{"hop_length": 160, "subsampling": 2, "init": "torch_default", "residual_init": "none", "optimizer": "adamw", "eps": 1e-06, "steps": 4800, "lr_schedule": "constant"}
Rows from block 6 of a small sound classifier, named by matrix and row number. Rows with one number belong to one neuron. Each number is 50 + 15 x the weight over its row's rms, rounded and kept within 0 to 99. All counts start at 0. After the name is the row's rms in percent of the matrix's.
After each neuron's rows are labels from the 100 clips, of 14976, where the neuron reaches its highest value: "strongest on" is what is common among them. Only what is clearly more common there than usual is listed. The data: chords played on synthesised instruments. In brackets: how many of the 100.
# fc1: first MLP up (model.blocks.6.ff1.fc1.weight, 320x160), inputs 0-159
# fc2: first MLP down (model.blocks.6.ff1.fc2.weight, 160x320, transposed), outputs 0-159

fc1.3 098:62 50 50 59 41 47 50 50 50 50 50 50 51 58 50 50 68 31 50 42 50 50 50 32 52 50 50 50 50 50 50 50 54 50 42 50 50 50 50 52 99 50 57 50 59 50 66 50 50 50 50 50 45 50 49 50 74 50 50 72 43 50 50 32 59 50 50 14 28 52 50 50 50 50 23 94 50 50 50 50 12 50 62 50 10 50 95 40 50 50 50 53 50 47 50 50 69 50 50 50 50 21 50 50 50 50 39 72 50 74 50 50 50 50 50 50 56 50 50 50 40 56 39 39 50 50 77 30 50 64 50 57 32 50 72 50 50 50 50 50 50 50 50 50 50 50 75 50 50 94 50 50 57 72 03 70 50 55 50 00
fc2.3 120:50 50 59 79 50 50 50 50 50 02 50 50 50 50 50 50 50 50 99 55 58 53 54 50 41 50 71 50 55 40 47 50 48 50 50 65 75 50 50 60 50 50 50 51 59 58 40 42 48 50 50 50 09 50 50 50 42 50 50 50 52 50 59 58 50 50 50 50 51 44 50 50 51 50 61 42 34 45 50 66 50 08 26 54 54 50 50 50 50 38 50 50 51 42 50 50 28 50 50 50 55 66 50 46 50 50 50 50 43 63 32 50 50 36 50 83 62 50 73 53 32 50 19 50 50 41 51 43 50 50 50 50 47 50 00 00 50 50 66 50 50 50 73 00 54 50 50 31 50 56 04 50 50 41 57 50 46 37 50 59
strongest on: strummed (71); vibraphone-like (26)

fc1.146 135:53 63 50 50 50 50 93 50 50 50 50 50 50 50 50 50 50 50 72 50 74 50 50 50 50 50 55 78 50 50 77 11 36 50 50 50 50 50 10 50 50 28 50 50 50 64 95 50 53 68 23 50 50 50 64 50 50 50 23 50 50 50 50 50 56 50 50 50 71 22 24 50 99 50 50 50 50 71 63 50 50 50 50 74 19 50 70 50 63 60 64 50 55 50 48 50 50 50 50 50 50 06 00 50 50 50 50 46 69 50 50 50 04 50 50 59 50 50 74 50 60 38 55 50 50 50 50 50 50 50 50 50 50 04 50 50 30 50 06 50 50 50 50 50 50 50 50 50 50 50 95 50 50 50 50 46 66 74 50 50
fc2.146 136:53 50 22 50 50 50 83 27 75 50 74 50 50 50 50 50 50 65 94 50 50 50 62 50 78 50 50 50 61 50 44 50 57 50 50 50 50 50 25 50 50 41 49 50 63 44 50 50 55 21 28 64 50 50 40 50 50 24 50 50 57 59 79 50 89 50 50 50 58 69 69 50 50 50 11 50 53 50 50 50 50 24 50 50 33 50 50 50 50 50 50 18 16 50 04 57 50 47 50 50 50 50 50 50 50 50 58 66 51 37 50 50 79 46 25 50 50 50 50 50 50 50 55 50 58 50 50 50 99 50 23 50 63 87 50 50 50 50 99 45 50 50 50 50 50 74 16 50 50 02 50 50 50 50 50 50 50 57 50 50
strongest on: block (86)

fc1.79 075:71 50 50 38 50 40 23 50 70 59 50 50 50 36 46 50 50 50 50 82 50 50 50 59 50 55 78 78 50 79 50 47 50 39 41 80 60 50 39 50 15 50 50 27 50 57 76 53 50 59 50 50 50 44 50 50 93 50 50 35 50 50 50 50 50 50 50 50 37 30 69 69 80 57 64 50 50 50 65 53 41 50 77 51 41 50 55 90 50 26 61 43 50 50 42 67 50 69 50 50 50 78 72 50 50 45 35 45 40 50 62 50 45 50 94 50 50 85 50 50 50 50 50 63 51 38 67 50 66 71 60 27 64 50 50 50 25 50 44 50 50 88 45 50 50 50 57 33 77 78 82 50 50 50 28 50 71 50 70 00
fc2.79 079:50 50 50 50 50 50 50 45 42 19 37 50 50 47 50 13 50 50 93 50 50 50 50 50 50 53 50 50 50 50 50 25 39 50 50 50 50 50 62 74 50 50 50 52 50 50 50 36 95 72 50 50 43 42 50 50 50 50 50 53 50 50 75 87 88 16 99 22 50 50 37 75 57 38 37 41 63 20 50 50 50 50 55 50 50 50 33 34 50 41 50 50 50 83 50 50 50 50 50 50 50 50 33 50 50 50 20 50 50 50 52 50 38 61 50 79 41 23 50 50 50 50 50 50 50 45 77 50 50 37 50 50 77 50 50 00 50 56 50 33 50 19 72 50 30 50 20 56 50 74 50 50 50 50 50 64 94 40 50 50
strongest on: strummed (81)

fc1.109 118:88 56 54 41 50 50 47 43 66 64 50 64 75 50 50 50 50 56 62 99 50 50 50 50 68 14 50 50 50 50 71 50 50 50 54 50 50 50 50 50 36 50 50 50 30 50 50 90 50 50 50 50 50 96 70 50 71 33 50 50 37 20 24 50 50 50 50 50 47 50 80 50 50 35 36 50 50 85 50 80 07 46 47 80 33 50 50 49 41 50 65 50 62 50 50 50 79 50 50 42 68 50 50 58 50 51 50 50 50 50 50 50 77 34 36 50 50 50 99 66 50 79 50 50 50 50 50 86 87 52 77 50 50 50 62 81 32 50 29 52 31 50 76 50 50 50 50 54 69 50 50 22 50 50 50 50 50 50 50 50
fc2.109 104:50 50 32 50 50 50 50 47 50 50 50 50 50 50 50 57 50 50 91 54 24 50 50 61 82 50 50 50 50 64 50 50 33 50 23 50 50 91 50 50 50 50 74 39 50 50 50 45 56 79 50 50 50 62 50 00 32 67 62 71 50 50 50 73 90 50 57 50 30 32 15 50 50 50 45 66 50 50 50 50 12 50 78 14 50 50 62 50 50 56 50 50 42 73 31 50 50 70 50 50 59 50 50 50 50 50 50 50 50 50 50 66 50 32 50 50 50 84 41 45 50 50 82 50 50 50 50 62 50 44 50 50 81 50 50 50 50 50 44 50 50 75 13 64 48 50 99 50 15 50 50 50 50 50 50 59 83 50 58 72
strongest on: arpeggio (92); playing: arpeggio up (70)

fc1.234 103:27 61 36 50 50 50 66 50 50 24 50 50 50 50 50 50 36 50 74 68 60 74 50 50 50 50 28 77 50 44 66 06 83 50 50 50 50 76 32 72 65 50 50 56 41 50 64 50 50 50 27 68 32 50 68 69 50 72 45 50 50 62 74 61 50 50 56 50 73 50 50 79 50 37 59 68 67 75 50 50 21 35 31 50 50 50 80 43 50 50 32 57 15 50 50 36 42 50 50 50 64 46 47 63 50 39 50 50 74 30 50 76 26 54 31 74 50 75 29 32 50 50 50 61 75 26 62 08 50 50 60 36 69 31 50 50 37 50 50 53 50 41 50 50 50 87 50 50 50 50 50 50 46 50 50 66 35 50 50 00
fc2.234 095:50 15 50 50 50 63 50 50 21 50 69 50 21 46 50 28 44 67 73 50 39 39 43 50 48 42 50 50 50 61 50 32 35 50 50 83 87 50 50 62 50 34 50 50 18 50 47 50 50 50 83 50 10 38 58 37 50 59 64 54 50 33 50 48 50 10 50 50 69 24 24 57 50 40 50 61 60 50 50 50 59 39 42 62 59 55 78 50 50 43 50 50 65 29 59 32 50 37 50 66 26 80 38 53 50 50 30 64 40 40 81 39 50 50 46 59 77 43 69 21 50 50 50 12 44 58 50 58 25 55 77 50 25 52 50 50 50 56 84 19 52 44 50 00 66 54 50 50 50 19 50 50 50 45 50 50 50 50 50 32
strongest on: harpsichord-like (27)

fc1.270 096:56 50 39 50 72 07 50 50 50 50 53 75 50 60 50 41 55 50 50 50 50 50 50 50 37 51 50 45 85 50 19 50 50 77 50 55 50 52 12 55 17 50 50 58 50 50 92 50 50 62 50 77 41 42 38 50 74 50 50 50 46 53 50 36 50 57 50 55 57 50 27 50 81 48 50 65 55 59 66 50 33 50 46 50 21 50 50 50 72 50 50 61 50 50 42 50 50 27 50 74 56 50 62 50 50 58 50 49 50 50 50 65 53 50 63 40 50 77 67 40 74 25 53 50 50 28 80 62 50 71 68 50 50 50 50 50 59 50 50 30 50 57 50 68 41 50 50 50 77 40 65 50 55 50 43 75 64 50 76 00
fc2.270 096:45 50 55 79 85 56 77 54 08 00 55 45 50 50 51 50 50 50 85 50 50 31 25 67 50 50 54 50 43 50 34 42 50 48 89 50 50 58 50 67 57 50 56 50 50 60 54 50 50 83 50 50 50 50 35 74 50 59 63 68 52 50 50 50 79 63 38 50 42 50 16 50 50 58 50 60 38 50 50 43 50 33 50 58 41 50 29 50 27 57 50 72 50 46 46 73 28 50 50 50 52 59 50 50 24 55 50 51 32 47 58 50 50 50 51 50 44 50 47 54 74 71 50 50 11 49 50 50 50 50 50 50 95 68 09 50 50 50 50 50 23 50 50 50 50 63 50 24 23 50 50 50 45 41 50 19 58 35 50 11
strongest on: strummed (78); marimba-like (27)

fc1.67 113:61 50 87 50 50 31 50 50 47 32 50 41 50 71 50 50 50 64 50 27 50 50 50 50 50 18 81 50 09 50 50 45 50 50 50 50 50 50 50 51 50 24 50 50 50 50 50 62 40 38 50 59 00 00 50 50 91 50 50 50 19 48 50 51 50 50 50 55 50 50 50 50 50 50 50 50 50 72 41 72 41 50 50 50 50 50 50 50 50 64 62 50 50 50 57 50 50 68 78 62 50 21 50 50 76 50 27 64 36 59 50 43 50 50 35 50 67 50 58 28 50 51 37 50 50 50 50 50 81 68 75 61 87 78 70 50 44 50 50 50 50 64 50 50 50 50 48 33 59 35 99 50 92 60 70 64 50 50 50 50
fc2.67 109:50 50 50 62 50 50 49 40 50 21 51 50 13 50 50 63 50 50 54 50 50 50 78 50 41 89 50 99 54 45 50 50 65 63 64 50 50 19 50 50 31 50 50 50 50 50 50 31 50 60 73 50 50 50 50 79 50 61 50 50 50 50 38 50 50 85 50 54 25 50 61 25 50 35 36 47 50 29 50 50 43 50 50 50 44 50 50 50 00 50 50 68 47 50 50 65 50 65 66 50 50 34 63 50 50 99 61 50 34 32 50 50 50 35 50 99 50 43 50 50 39 50 43 78 95 73 50 53 54 65 52 50 50 61 41 50 57 50 58 50 50 50 50 49 45 33 50 52 50 96 50 50 50 50 50 30 90 66 50 44
strongest on: arpeggio (91); playing: arpeggio down (85)

fc1.63 092:50 50 32 50 52 50 29 50 71 46 50 50 50 50 50 46 81 50 42 50 50 50 80 50 50 50 20 50 77 52 50 50 52 28 50 50 50 50 19 50 50 64 91 50 77 72 50 38 73 50 50 13 57 58 70 45 26 55 64 50 50 65 47 50 58 80 77 74 50 50 50 69 39 47 50 50 50 50 50 50 42 50 50 77 50 50 85 50 50 76 50 50 32 50 42 50 50 50 53 69 50 09 50 50 50 50 35 44 41 50 71 50 32 50 50 55 50 74 65 89 50 71 50 50 50 50 41 50 38 50 71 26 50 37 50 50 35 50 50 50 76 86 50 59 65 39 50 75 70 53 50 50 37 50 50 50 50 50 50 00
fc2.63 097:50 71 50 50 99 50 50 50 50 07 50 50 50 32 49 35 50 50 99 50 50 50 33 50 50 24 50 50 36 50 50 37 50 50 55 50 50 65 50 50 50 63 50 50 50 50 50 41 77 50 11 50 50 62 61 15 38 50 50 67 36 50 50 50 50 50 50 61 21 50 54 50 60 50 50 50 50 50 14 60 70 50 41 48 50 50 11 31 40 50 50 50 35 50 50 50 50 50 35 50 50 71 28 50 50 81 72 50 51 50 50 38 50 58 50 71 26 50 50 49 17 50 50 50 50 31 50 50 45 50 50 50 50 45 50 02 23 54 76 50 34 50 50 10 46 50 49 15 50 16 39 50 52 50 66 48 50 23 68 50
strongest on: clarinet-like (25)

fc1.57 086:50 50 41 42 50 57 44 50 50 50 27 53 37 34 84 50 48 50 50 47 50 52 50 50 50 50 52 20 51 50 63 50 50 74 50 64 50 50 33 50 50 50 35 50 50 50 50 53 62 50 31 85 50 37 50 80 50 50 50 50 36 50 50 53 66 40 50 50 36 50 50 45 50 34 50 50 81 50 62 50 50 50 50 54 50 50 50 50 53 50 25 50 50 99 50 28 87 46 50 87 58 33 40 59 84 39 72 50 50 50 50 50 50 50 50 73 50 40 81 50 33 50 84 43 50 50 50 50 50 72 52 50 50 25 50 50 70 51 99 50 60 50 50 68 59 50 50 33 71 74 50 50 73 33 50 58 50 60 50 00
fc2.57 113:50 46 66 50 50 39 50 72 50 20 30 40 43 30 29 56 50 50 83 50 69 50 36 55 50 50 34 64 48 47 50 50 50 50 50 36 44 56 10 57 50 74 70 67 50 50 50 50 39 96 69 33 61 50 55 24 57 50 30 61 41 50 29 50 74 50 50 72 50 50 45 20 50 50 37 50 50 50 50 52 50 10 50 50 50 51 50 41 43 70 50 61 50 63 62 50 50 50 50 50 50 31 50 44 39 37 50 50 38 50 50 58 76 50 59 50 50 77 50 50 22 71 79 50 41 35 50 65 50 50 34 50 50 27 50 50 50 34 50 65 28 50 60 00 47 50 50 50 49 50 50 00 48 50 62 52 50 50 37 50
strongest on: vibraphone-like (26)

fc1.220 128:50 75 50 50 50 25 47 50 50 82 42 68 50 57 50 74 76 64 50 94 26 39 74 25 50 62 54 50 50 50 50 50 50 46 70 78 50 50 50 62 50 35 50 50 57 50 50 35 71 50 50 83 50 31 50 66 59 50 50 54 50 50 47 50 73 50 45 50 33 50 50 50 50 50 50 50 50 50 55 50 50 39 50 28 50 50 29 50 69 50 50 21 20 50 50 79 51 78 50 50 62 34 50 71 50 91 50 50 50 50 50 50 99 42 92 50 50 65 50 25 50 40 61 50 41 50 50 37 50 50 47 38 50 50 32 50 50 75 50 50 50 50 50 50 29 53 50 50 99 50 50 69 47 60 50 71 70 50 64 22
fc2.220 116:50 50 50 50 50 77 50 50 50 65 44 50 50 50 50 61 48 57 33 50 70 43 79 53 50 65 50 62 73 50 50 50 41 50 36 50 50 50 50 50 28 50 50 58 33 50 82 44 50 50 27 27 50 50 39 63 50 60 59 50 70 50 66 50 50 50 83 50 50 50 50 28 44 50 69 50 50 50 50 50 50 50 49 50 39 46 92 08 50 50 50 54 77 50 50 66 40 57 49 68 50 71 50 50 99 28 50 50 58 61 50 24 57 50 42 50 50 52 50 77 50 27 15 50 50 62 54 53 66 50 35 30 50 44 24 50 50 43 78 49 50 16 50 04 50 50 88 99 50 72 50 50 50 50 50 62 39 77 50 82
strongest on: arpeggio (100); playing: arpeggio down (100)

fc1.259 086:50 50 50 74 50 50 48 50 50 72 50 50 50 58 50 50 50 50 82 50 50 50 50 50 50 29 50 50 66 50 50 50 50 50 50 88 50 50 16 67 21 50 50 50 64 50 50 50 50 53 50 50 74 50 62 77 50 50 49 47 50 50 72 15 50 50 50 57 50 63 50 50 50 50 54 72 65 50 34 50 01 70 50 30 20 26 50 87 50 50 46 50 50 50 50 70 50 50 50 81 56 50 50 64 50 50 50 50 50 50 50 45 50 27 99 78 26 50 50 50 50 50 73 50 70 32 50 50 50 78 50 50 50 66 50 50 42 50 50 50 50 76 62 57 50 42 50 23 84 95 50 50 50 50 50 52 50 50 50 00
fc2.259 101:50 54 74 66 50 35 50 50 50 00 60 45 50 48 50 38 41 50 67 50 37 38 50 70 28 50 50 53 67 56 50 22 50 65 56 50 50 50 45 60 50 49 53 54 41 50 65 50 56 77 56 50 50 50 40 50 50 50 66 50 50 48 50 50 42 28 85 50 50 74 45 68 63 36 53 36 50 41 29 40 50 16 70 50 36 30 50 21 48 42 56 66 37 63 50 28 50 50 50 71 50 50 50 45 50 50 50 36 37 66 50 50 50 50 50 72 56 50 50 50 50 46 40 63 07 50 55 50 50 50 50 34 34 38 29 00 50 31 50 50 38 34 72 50 62 50 50 44 50 34 42 00 46 50 45 49 50 50 50 79
strongest on: strummed (81)

fc1.124 088:50 50 37 20 51 50 64 50 50 50 50 50 50 50 60 50 50 56 50 13 57 50 16 50 50 38 50 68 25 50 65 31 50 50 50 47 50 50 25 50 60 53 36 59 43 50 80 50 50 66 50 50 00 65 76 50 50 50 50 66 62 50 87 52 59 19 50 50 68 50 50 50 50 50 50 75 50 69 50 50 50 40 50 82 34 50 50 50 50 74 50 81 34 50 31 41 50 50 50 22 50 17 50 58 33 50 50 28 44 70 35 50 12 50 50 41 51 50 50 50 74 50 50 50 50 50 50 38 50 66 41 50 50 23 50 50 50 28 81 65 50 63 70 50 50 64 50 50 50 50 99 20 35 69 50 50 50 62 50 00
fc2.124 091:69 46 50 80 54 41 50 50 50 81 51 50 77 50 50 36 50 50 48 68 28 37 50 63 41 50 50 50 40 63 50 50 31 65 50 23 50 63 83 50 73 39 50 50 50 50 50 55 72 50 50 50 37 65 50 17 65 50 50 50 50 43 50 39 50 30 99 50 50 25 50 34 50 69 59 50 86 76 50 33 50 40 50 50 65 38 50 25 32 50 47 65 50 00 76 88 50 50 50 50 24 50 50 32 50 95 64 68 58 40 60 50 50 50 67 31 52 50 50 44 61 50 50 50 50 50 50 43 50 54 72 47 50 51 61 52 09 57 81 65 37 50 50 07 50 50 50 43 48 40 50 72 53 50 50 53 50 44 50 12
strongest on: strummed (85)

fc1.90 069:62 50 29 22 50 50 50 50 57 50 50 50 50 50 50 50 50 75 85 26 50 32 50 46 50 64 62 54 50 65 55 50 67 65 50 50 50 57 00 54 50 34 50 50 61 61 50 50 63 50 50 50 41 38 58 50 50 50 50 50 50 81 63 50 50 50 50 67 50 50 51 50 68 50 50 50 60 50 50 50 40 50 63 50 34 50 50 50 44 50 50 50 50 68 62 50 50 73 38 72 50 50 50 50 41 32 50 66 50 50 50 73 50 50 50 50 50 50 64 67 50 50 50 50 50 50 47 50 50 71 50 32 94 72 50 50 50 50 50 50 68 65 50 71 80 50 50 31 76 50 50 50 81 50 31 68 50 59 50 00
fc2.90 079:50 50 50 74 50 50 41 72 50 50 50 50 41 58 78 50 50 50 72 50 58 50 50 82 42 50 45 50 67 70 37 37 36 63 50 50 50 50 48 65 27 50 50 42 50 50 50 36 34 56 50 50 50 50 32 43 62 50 71 50 37 37 50 50 71 50 50 69 50 50 25 68 50 46 37 50 50 50 72 50 50 34 64 50 73 22 50 46 50 25 50 50 50 50 68 50 22 35 30 50 27 88 05 50 50 50 46 61 50 43 50 50 86 36 88 70 63 50 50 50 63 68 37 31 50 47 50 50 50 41 50 50 50 80 35 00 50 30 50 36 50 50 50 00 50 50 50 50 26 50 63 25 50 50 50 19 31 80 49 50
strongest on: marimba-like (27)

fc1.44 099:59 32 50 19 50 50 50 50 50 36 50 50 50 29 50 46 86 50 50 50 50 16 50 44 50 50 50 65 50 77 50 47 50 50 50 50 55 50 10 79 75 93 50 50 50 64 53 50 60 50 50 50 42 22 50 50 50 59 73 50 50 91 75 50 50 50 56 67 50 62 50 77 59 50 50 77 58 50 50 50 51 64 22 66 38 50 80 44 50 50 55 53 50 86 58 44 47 50 50 61 72 28 50 62 50 50 46 50 50 50 50 50 50 50 36 46 41 50 57 84 72 44 50 50 50 50 82 44 50 50 63 40 50 50 35 50 33 50 87 50 50 28 50 79 52 50 73 46 50 50 50 34 50 50 57 50 50 72 70 00
fc2.44 103:50 51 50 70 82 67 50 50 50 19 69 50 50 60 37 50 18 50 90 63 36 55 66 49 50 28 50 94 50 43 38 81 58 50 50 50 78 50 22 59 28 36 30 50 50 50 50 50 50 68 50 50 50 28 50 50 56 53 42 50 59 50 31 50 37 64 50 50 50 17 22 50 50 50 40 50 54 24 68 50 50 50 45 50 50 50 50 01 50 50 50 50 50 50 50 50 50 52 50 44 50 50 25 50 50 50 68 50 39 38 66 50 50 50 55 50 49 50 50 55 50 50 32 39 34 50 50 50 50 50 70 20 75 55 54 50 00 50 50 64 50 50 50 06 41 50 55 50 25 17 55 50 50 50 50 20 50 19 29 16
strongest on: vibraphone-like (29)

fc1.38 090:50 50 34 36 50 34 50 88 50 50 51 74 34 69 70 61 67 50 50 39 50 50 50 50 59 68 50 86 50 50 24 66 64 50 65 50 50 65 28 58 50 78 25 63 50 42 77 68 50 50 50 50 00 50 36 53 39 50 50 71 50 82 50 50 36 50 44 54 51 28 70 50 66 50 50 50 74 56 50 64 50 29 37 34 50 68 50 50 77 42 50 50 50 53 40 50 63 50 50 72 55 42 58 50 47 63 50 69 73 50 58 59 18 54 50 32 50 68 64 50 50 50 50 50 50 50 68 38 50 60 66 39 50 29 13 19 42 56 50 67 34 50 82 50 50 63 37 38 77 69 50 50 75 50 50 34 50 50 50 00
fc2.38 077:63 24 45 96 50 71 26 57 50 50 50 50 50 50 65 57 14 50 50 50 31 73 30 50 25 26 50 68 46 49 46 50 50 39 35 18 49 50 75 46 57 50 56 28 50 50 50 50 50 50 65 50 17 32 50 33 50 50 41 67 64 46 50 50 65 50 50 75 41 50 00 50 56 50 50 50 50 50 68 50 58 50 50 50 50 50 50 20 50 38 50 51 50 50 68 25 61 54 25 50 45 50 55 50 47 50 29 50 35 73 50 57 50 50 43 46 36 50 74 57 50 76 50 50 50 50 50 76 50 37 78 50 50 48 50 50 50 45 99 43 50 37 50 00 65 38 46 31 50 32 50 50 50 25 18 57 70 50 50 15
strongest on: strummed (83); vibraphone-like (30); instrument: marimba-like (25)

fc1.188 114:62 59 43 50 40 25 26 50 83 22 63 35 70 50 54 50 50 50 50 60 71 71 42 50 50 49 58 50 54 39 50 47 74 44 50 69 33 59 14 65 51 71 65 50 68 50 66 73 59 61 30 50 25 59 50 50 36 67 37 50 68 59 50 35 64 01 57 63 61 50 85 67 50 66 64 50 59 60 50 50 37 50 68 74 28 59 77 50 50 66 78 50 50 69 50 38 50 50 44 75 66 51 79 72 50 58 53 50 50 56 41 55 37 50 69 50 35 74 65 43 20 50 81 79 32 33 50 31 59 50 57 50 47 74 50 50 55 55 69 61 45 61 50 50 69 30 25 65 85 38 50 50 50 50 58 35 58 68 50 10
fc2.188 110:50 18 74 05 50 58 68 50 66 28 50 56 50 50 37 50 50 50 71 50 52 50 50 53 16 68 45 64 50 50 50 41 57 50 92 50 34 63 50 50 32 50 62 63 50 50 29 35 50 16 62 15 50 50 57 56 50 50 50 50 50 50 43 50 50 50 50 28 63 50 71 40 50 58 39 50 31 44 50 65 50 50 50 50 56 81 58 50 22 81 67 31 50 50 63 54 62 50 50 32 50 50 68 57 27 43 72 50 58 27 50 50 50 50 57 74 31 62 48 50 37 67 78 50 50 30 36 50 51 45 35 50 43 01 95 07 50 33 96 62 50 50 36 65 50 50 50 50 62 19 38 50 50 50 50 22 50 47 50 50
strongest on: strummed (51); organ-like (35)

fc1.93 096:37 50 50 24 50 50 50 50 32 30 50 43 50 50 50 24 50 50 70 50 29 30 50 47 54 50 50 50 69 50 22 37 50 50 50 55 80 46 05 55 50 77 50 50 20 50 64 50 49 50 50 50 43 12 50 61 69 44 50 50 50 89 50 34 48 50 50 50 24 37 50 50 59 45 23 50 53 72 50 50 50 42 21 53 50 42 77 50 59 50 37 64 50 55 50 56 50 66 72 50 49 50 50 50 43 62 50 50 50 52 50 50 50 50 50 50 50 49 50 50 55 50 85 52 33 26 64 56 50 73 59 45 86 50 50 51 37 50 99 45 50 48 50 31 45 61 68 50 50 50 53 50 70 71 59 50 26 50 50 00
fc2.93 104:50 41 55 50 88 50 50 50 43 00 61 50 60 39 50 46 50 29 80 71 50 50 50 50 70 50 50 99 50 50 50 50 50 50 50 50 72 50 47 50 58 50 50 41 50 50 50 50 20 50 50 61 50 51 32 50 35 50 47 50 50 51 50 50 50 45 50 50 50 50 32 79 36 57 63 56 56 21 50 56 65 50 34 50 50 50 50 50 50 43 50 50 50 50 50 50 29 42 30 88 50 50 50 50 50 50 32 50 50 50 93 50 60 42 47 50 50 64 50 63 39 50 27 39 50 57 50 50 72 50 50 50 50 60 50 50 50 50 50 49 53 50 63 00 62 57 50 50 50 50 75 16 50 50 45 52 36 56 16 50
strongest on: marimba-like (26)

fc1.82 102:50 64 50 50 50 50 45 50 60 17 65 75 50 50 50 50 45 50 75 76 50 70 50 50 50 21 50 64 50 50 50 19 66 44 73 50 50 89 20 50 50 41 50 50 50 70 50 50 50 53 35 70 19 50 50 50 50 68 40 50 67 68 50 60 73 37 62 50 72 50 70 50 50 40 61 50 50 89 50 84 23 20 50 66 50 34 95 50 50 50 50 66 50 50 50 31 50 50 54 65 71 29 50 60 50 50 68 44 50 29 50 78 50 32 32 50 50 78 64 50 50 73 50 50 60 50 50 21 50 77 50 50 50 23 50 34 50 76 50 58 38 50 50 79 41 67 35 64 72 50 66 50 27 31 50 43 44 61 50 02
fc2.82 094:38 41 50 67 32 50 72 62 50 50 65 67 16 39 50 64 50 50 79 58 50 41 50 50 50 35 58 78 50 63 61 48 64 31 55 50 69 50 61 41 71 37 75 42 40 50 37 33 50 46 58 67 13 50 71 50 50 42 40 32 50 50 14 50 84 20 50 65 50 50 14 50 50 40 50 52 50 75 50 50 33 57 64 50 60 50 50 42 50 31 38 26 50 50 50 50 50 64 50 36 50 69 45 56 50 50 64 69 50 41 63 57 50 42 46 54 68 50 76 26 36 71 50 22 50 50 66 62 42 50 71 50 27 18 26 50 25 71 81 56 50 50 30 50 62 50 47 50 00 24 41 40 65 50 76 61 37 64 70 50
strongest on: harpsichord-like (32)

fc1.56 091:50 50 38 50 50 50 08 50 50 21 57 78 50 68 50 50 67 50 72 50 63 50 43 50 50 50 95 50 13 50 50 47 50 50 97 64 67 50 50 55 74 50 36 65 50 70 95 50 66 70 50 50 50 50 50 78 50 50 50 50 50 50 50 65 65 13 50 50 50 31 50 50 50 50 57 56 50 61 68 41 50 50 50 62 50 56 50 50 50 62 50 63 23 50 50 50 69 50 56 50 35 01 50 50 50 50 50 50 46 50 28 50 50 57 50 62 50 58 40 34 81 50 50 48 56 38 50 21 71 50 50 50 58 39 50 50 50 33 50 50 50 50 50 50 50 84 72 24 69 75 56 50 82 50 50 50 50 98 50 01
fc2.56 091:33 59 50 50 22 50 50 76 61 50 44 50 50 50 50 50 47 50 71 50 25 50 50 59 50 52 30 46 29 50 50 50 59 50 50 05 42 50 66 50 50 50 50 29 50 50 50 50 64 60 36 49 92 50 68 30 54 50 50 50 50 50 50 50 42 41 50 32 38 70 50 27 50 50 50 48 34 50 50 53 50 00 75 36 50 56 50 50 50 50 50 68 50 49 50 69 50 49 76 60 50 12 50 63 18 50 73 50 32 50 50 50 50 63 50 50 36 50 28 83 08 37 26 91 50 50 50 50 69 50 36 27 50 00 50 50 50 50 99 72 50 41 50 50 50 50 50 50 50 72 50 50 50 50 50 50 61 50 50 71
strongest on: block (98); horn-like (35)

fc1.293 084:84 50 35 23 38 42 25 50 50 41 50 84 50 50 50 63 50 50 50 50 68 42 50 50 50 50 66 80 38 64 30 50 50 50 50 50 55 74 30 77 25 69 42 31 62 45 50 46 74 50 30 50 16 48 64 76 55 66 50 50 50 73 50 62 50 50 82 38 50 58 50 34 57 50 66 70 93 70 50 84 52 45 35 75 64 50 50 62 65 57 50 50 29 50 50 67 66 50 50 32 85 39 50 50 50 50 58 56 50 44 36 50 38 25 69 29 64 60 50 50 65 67 50 50 50 67 57 50 73 50 76 27 77 31 68 50 36 50 38 50 43 50 50 69 37 75 69 50 75 57 78 48 32 56 64 53 50 50 58 03
fc2.293 068:62 50 55 76 37 50 50 50 24 50 43 50 36 50 50 50 74 50 77 50 34 50 50 50 42 50 65 50 50 27 50 54 64 40 50 71 64 50 61 50 50 06 50 67 60 71 31 50 50 50 50 50 50 50 50 50 39 50 38 34 65 35 47 84 92 50 50 52 04 50 50 50 50 66 63 50 50 50 51 68 50 09 50 50 50 50 50 56 61 39 66 66 66 00 50 50 28 50 50 50 50 72 50 50 28 68 52 18 36 50 46 39 41 50 57 37 66 50 65 86 28 50 31 25 44 37 50 50 50 27 50 50 50 50 50 50 50 36 50 50 67 50 31 50 50 50 51 12 50 79 50 50 56 29 28 72 90 71 49 50
strongest on: arpeggio (86); playing: arpeggio up (57)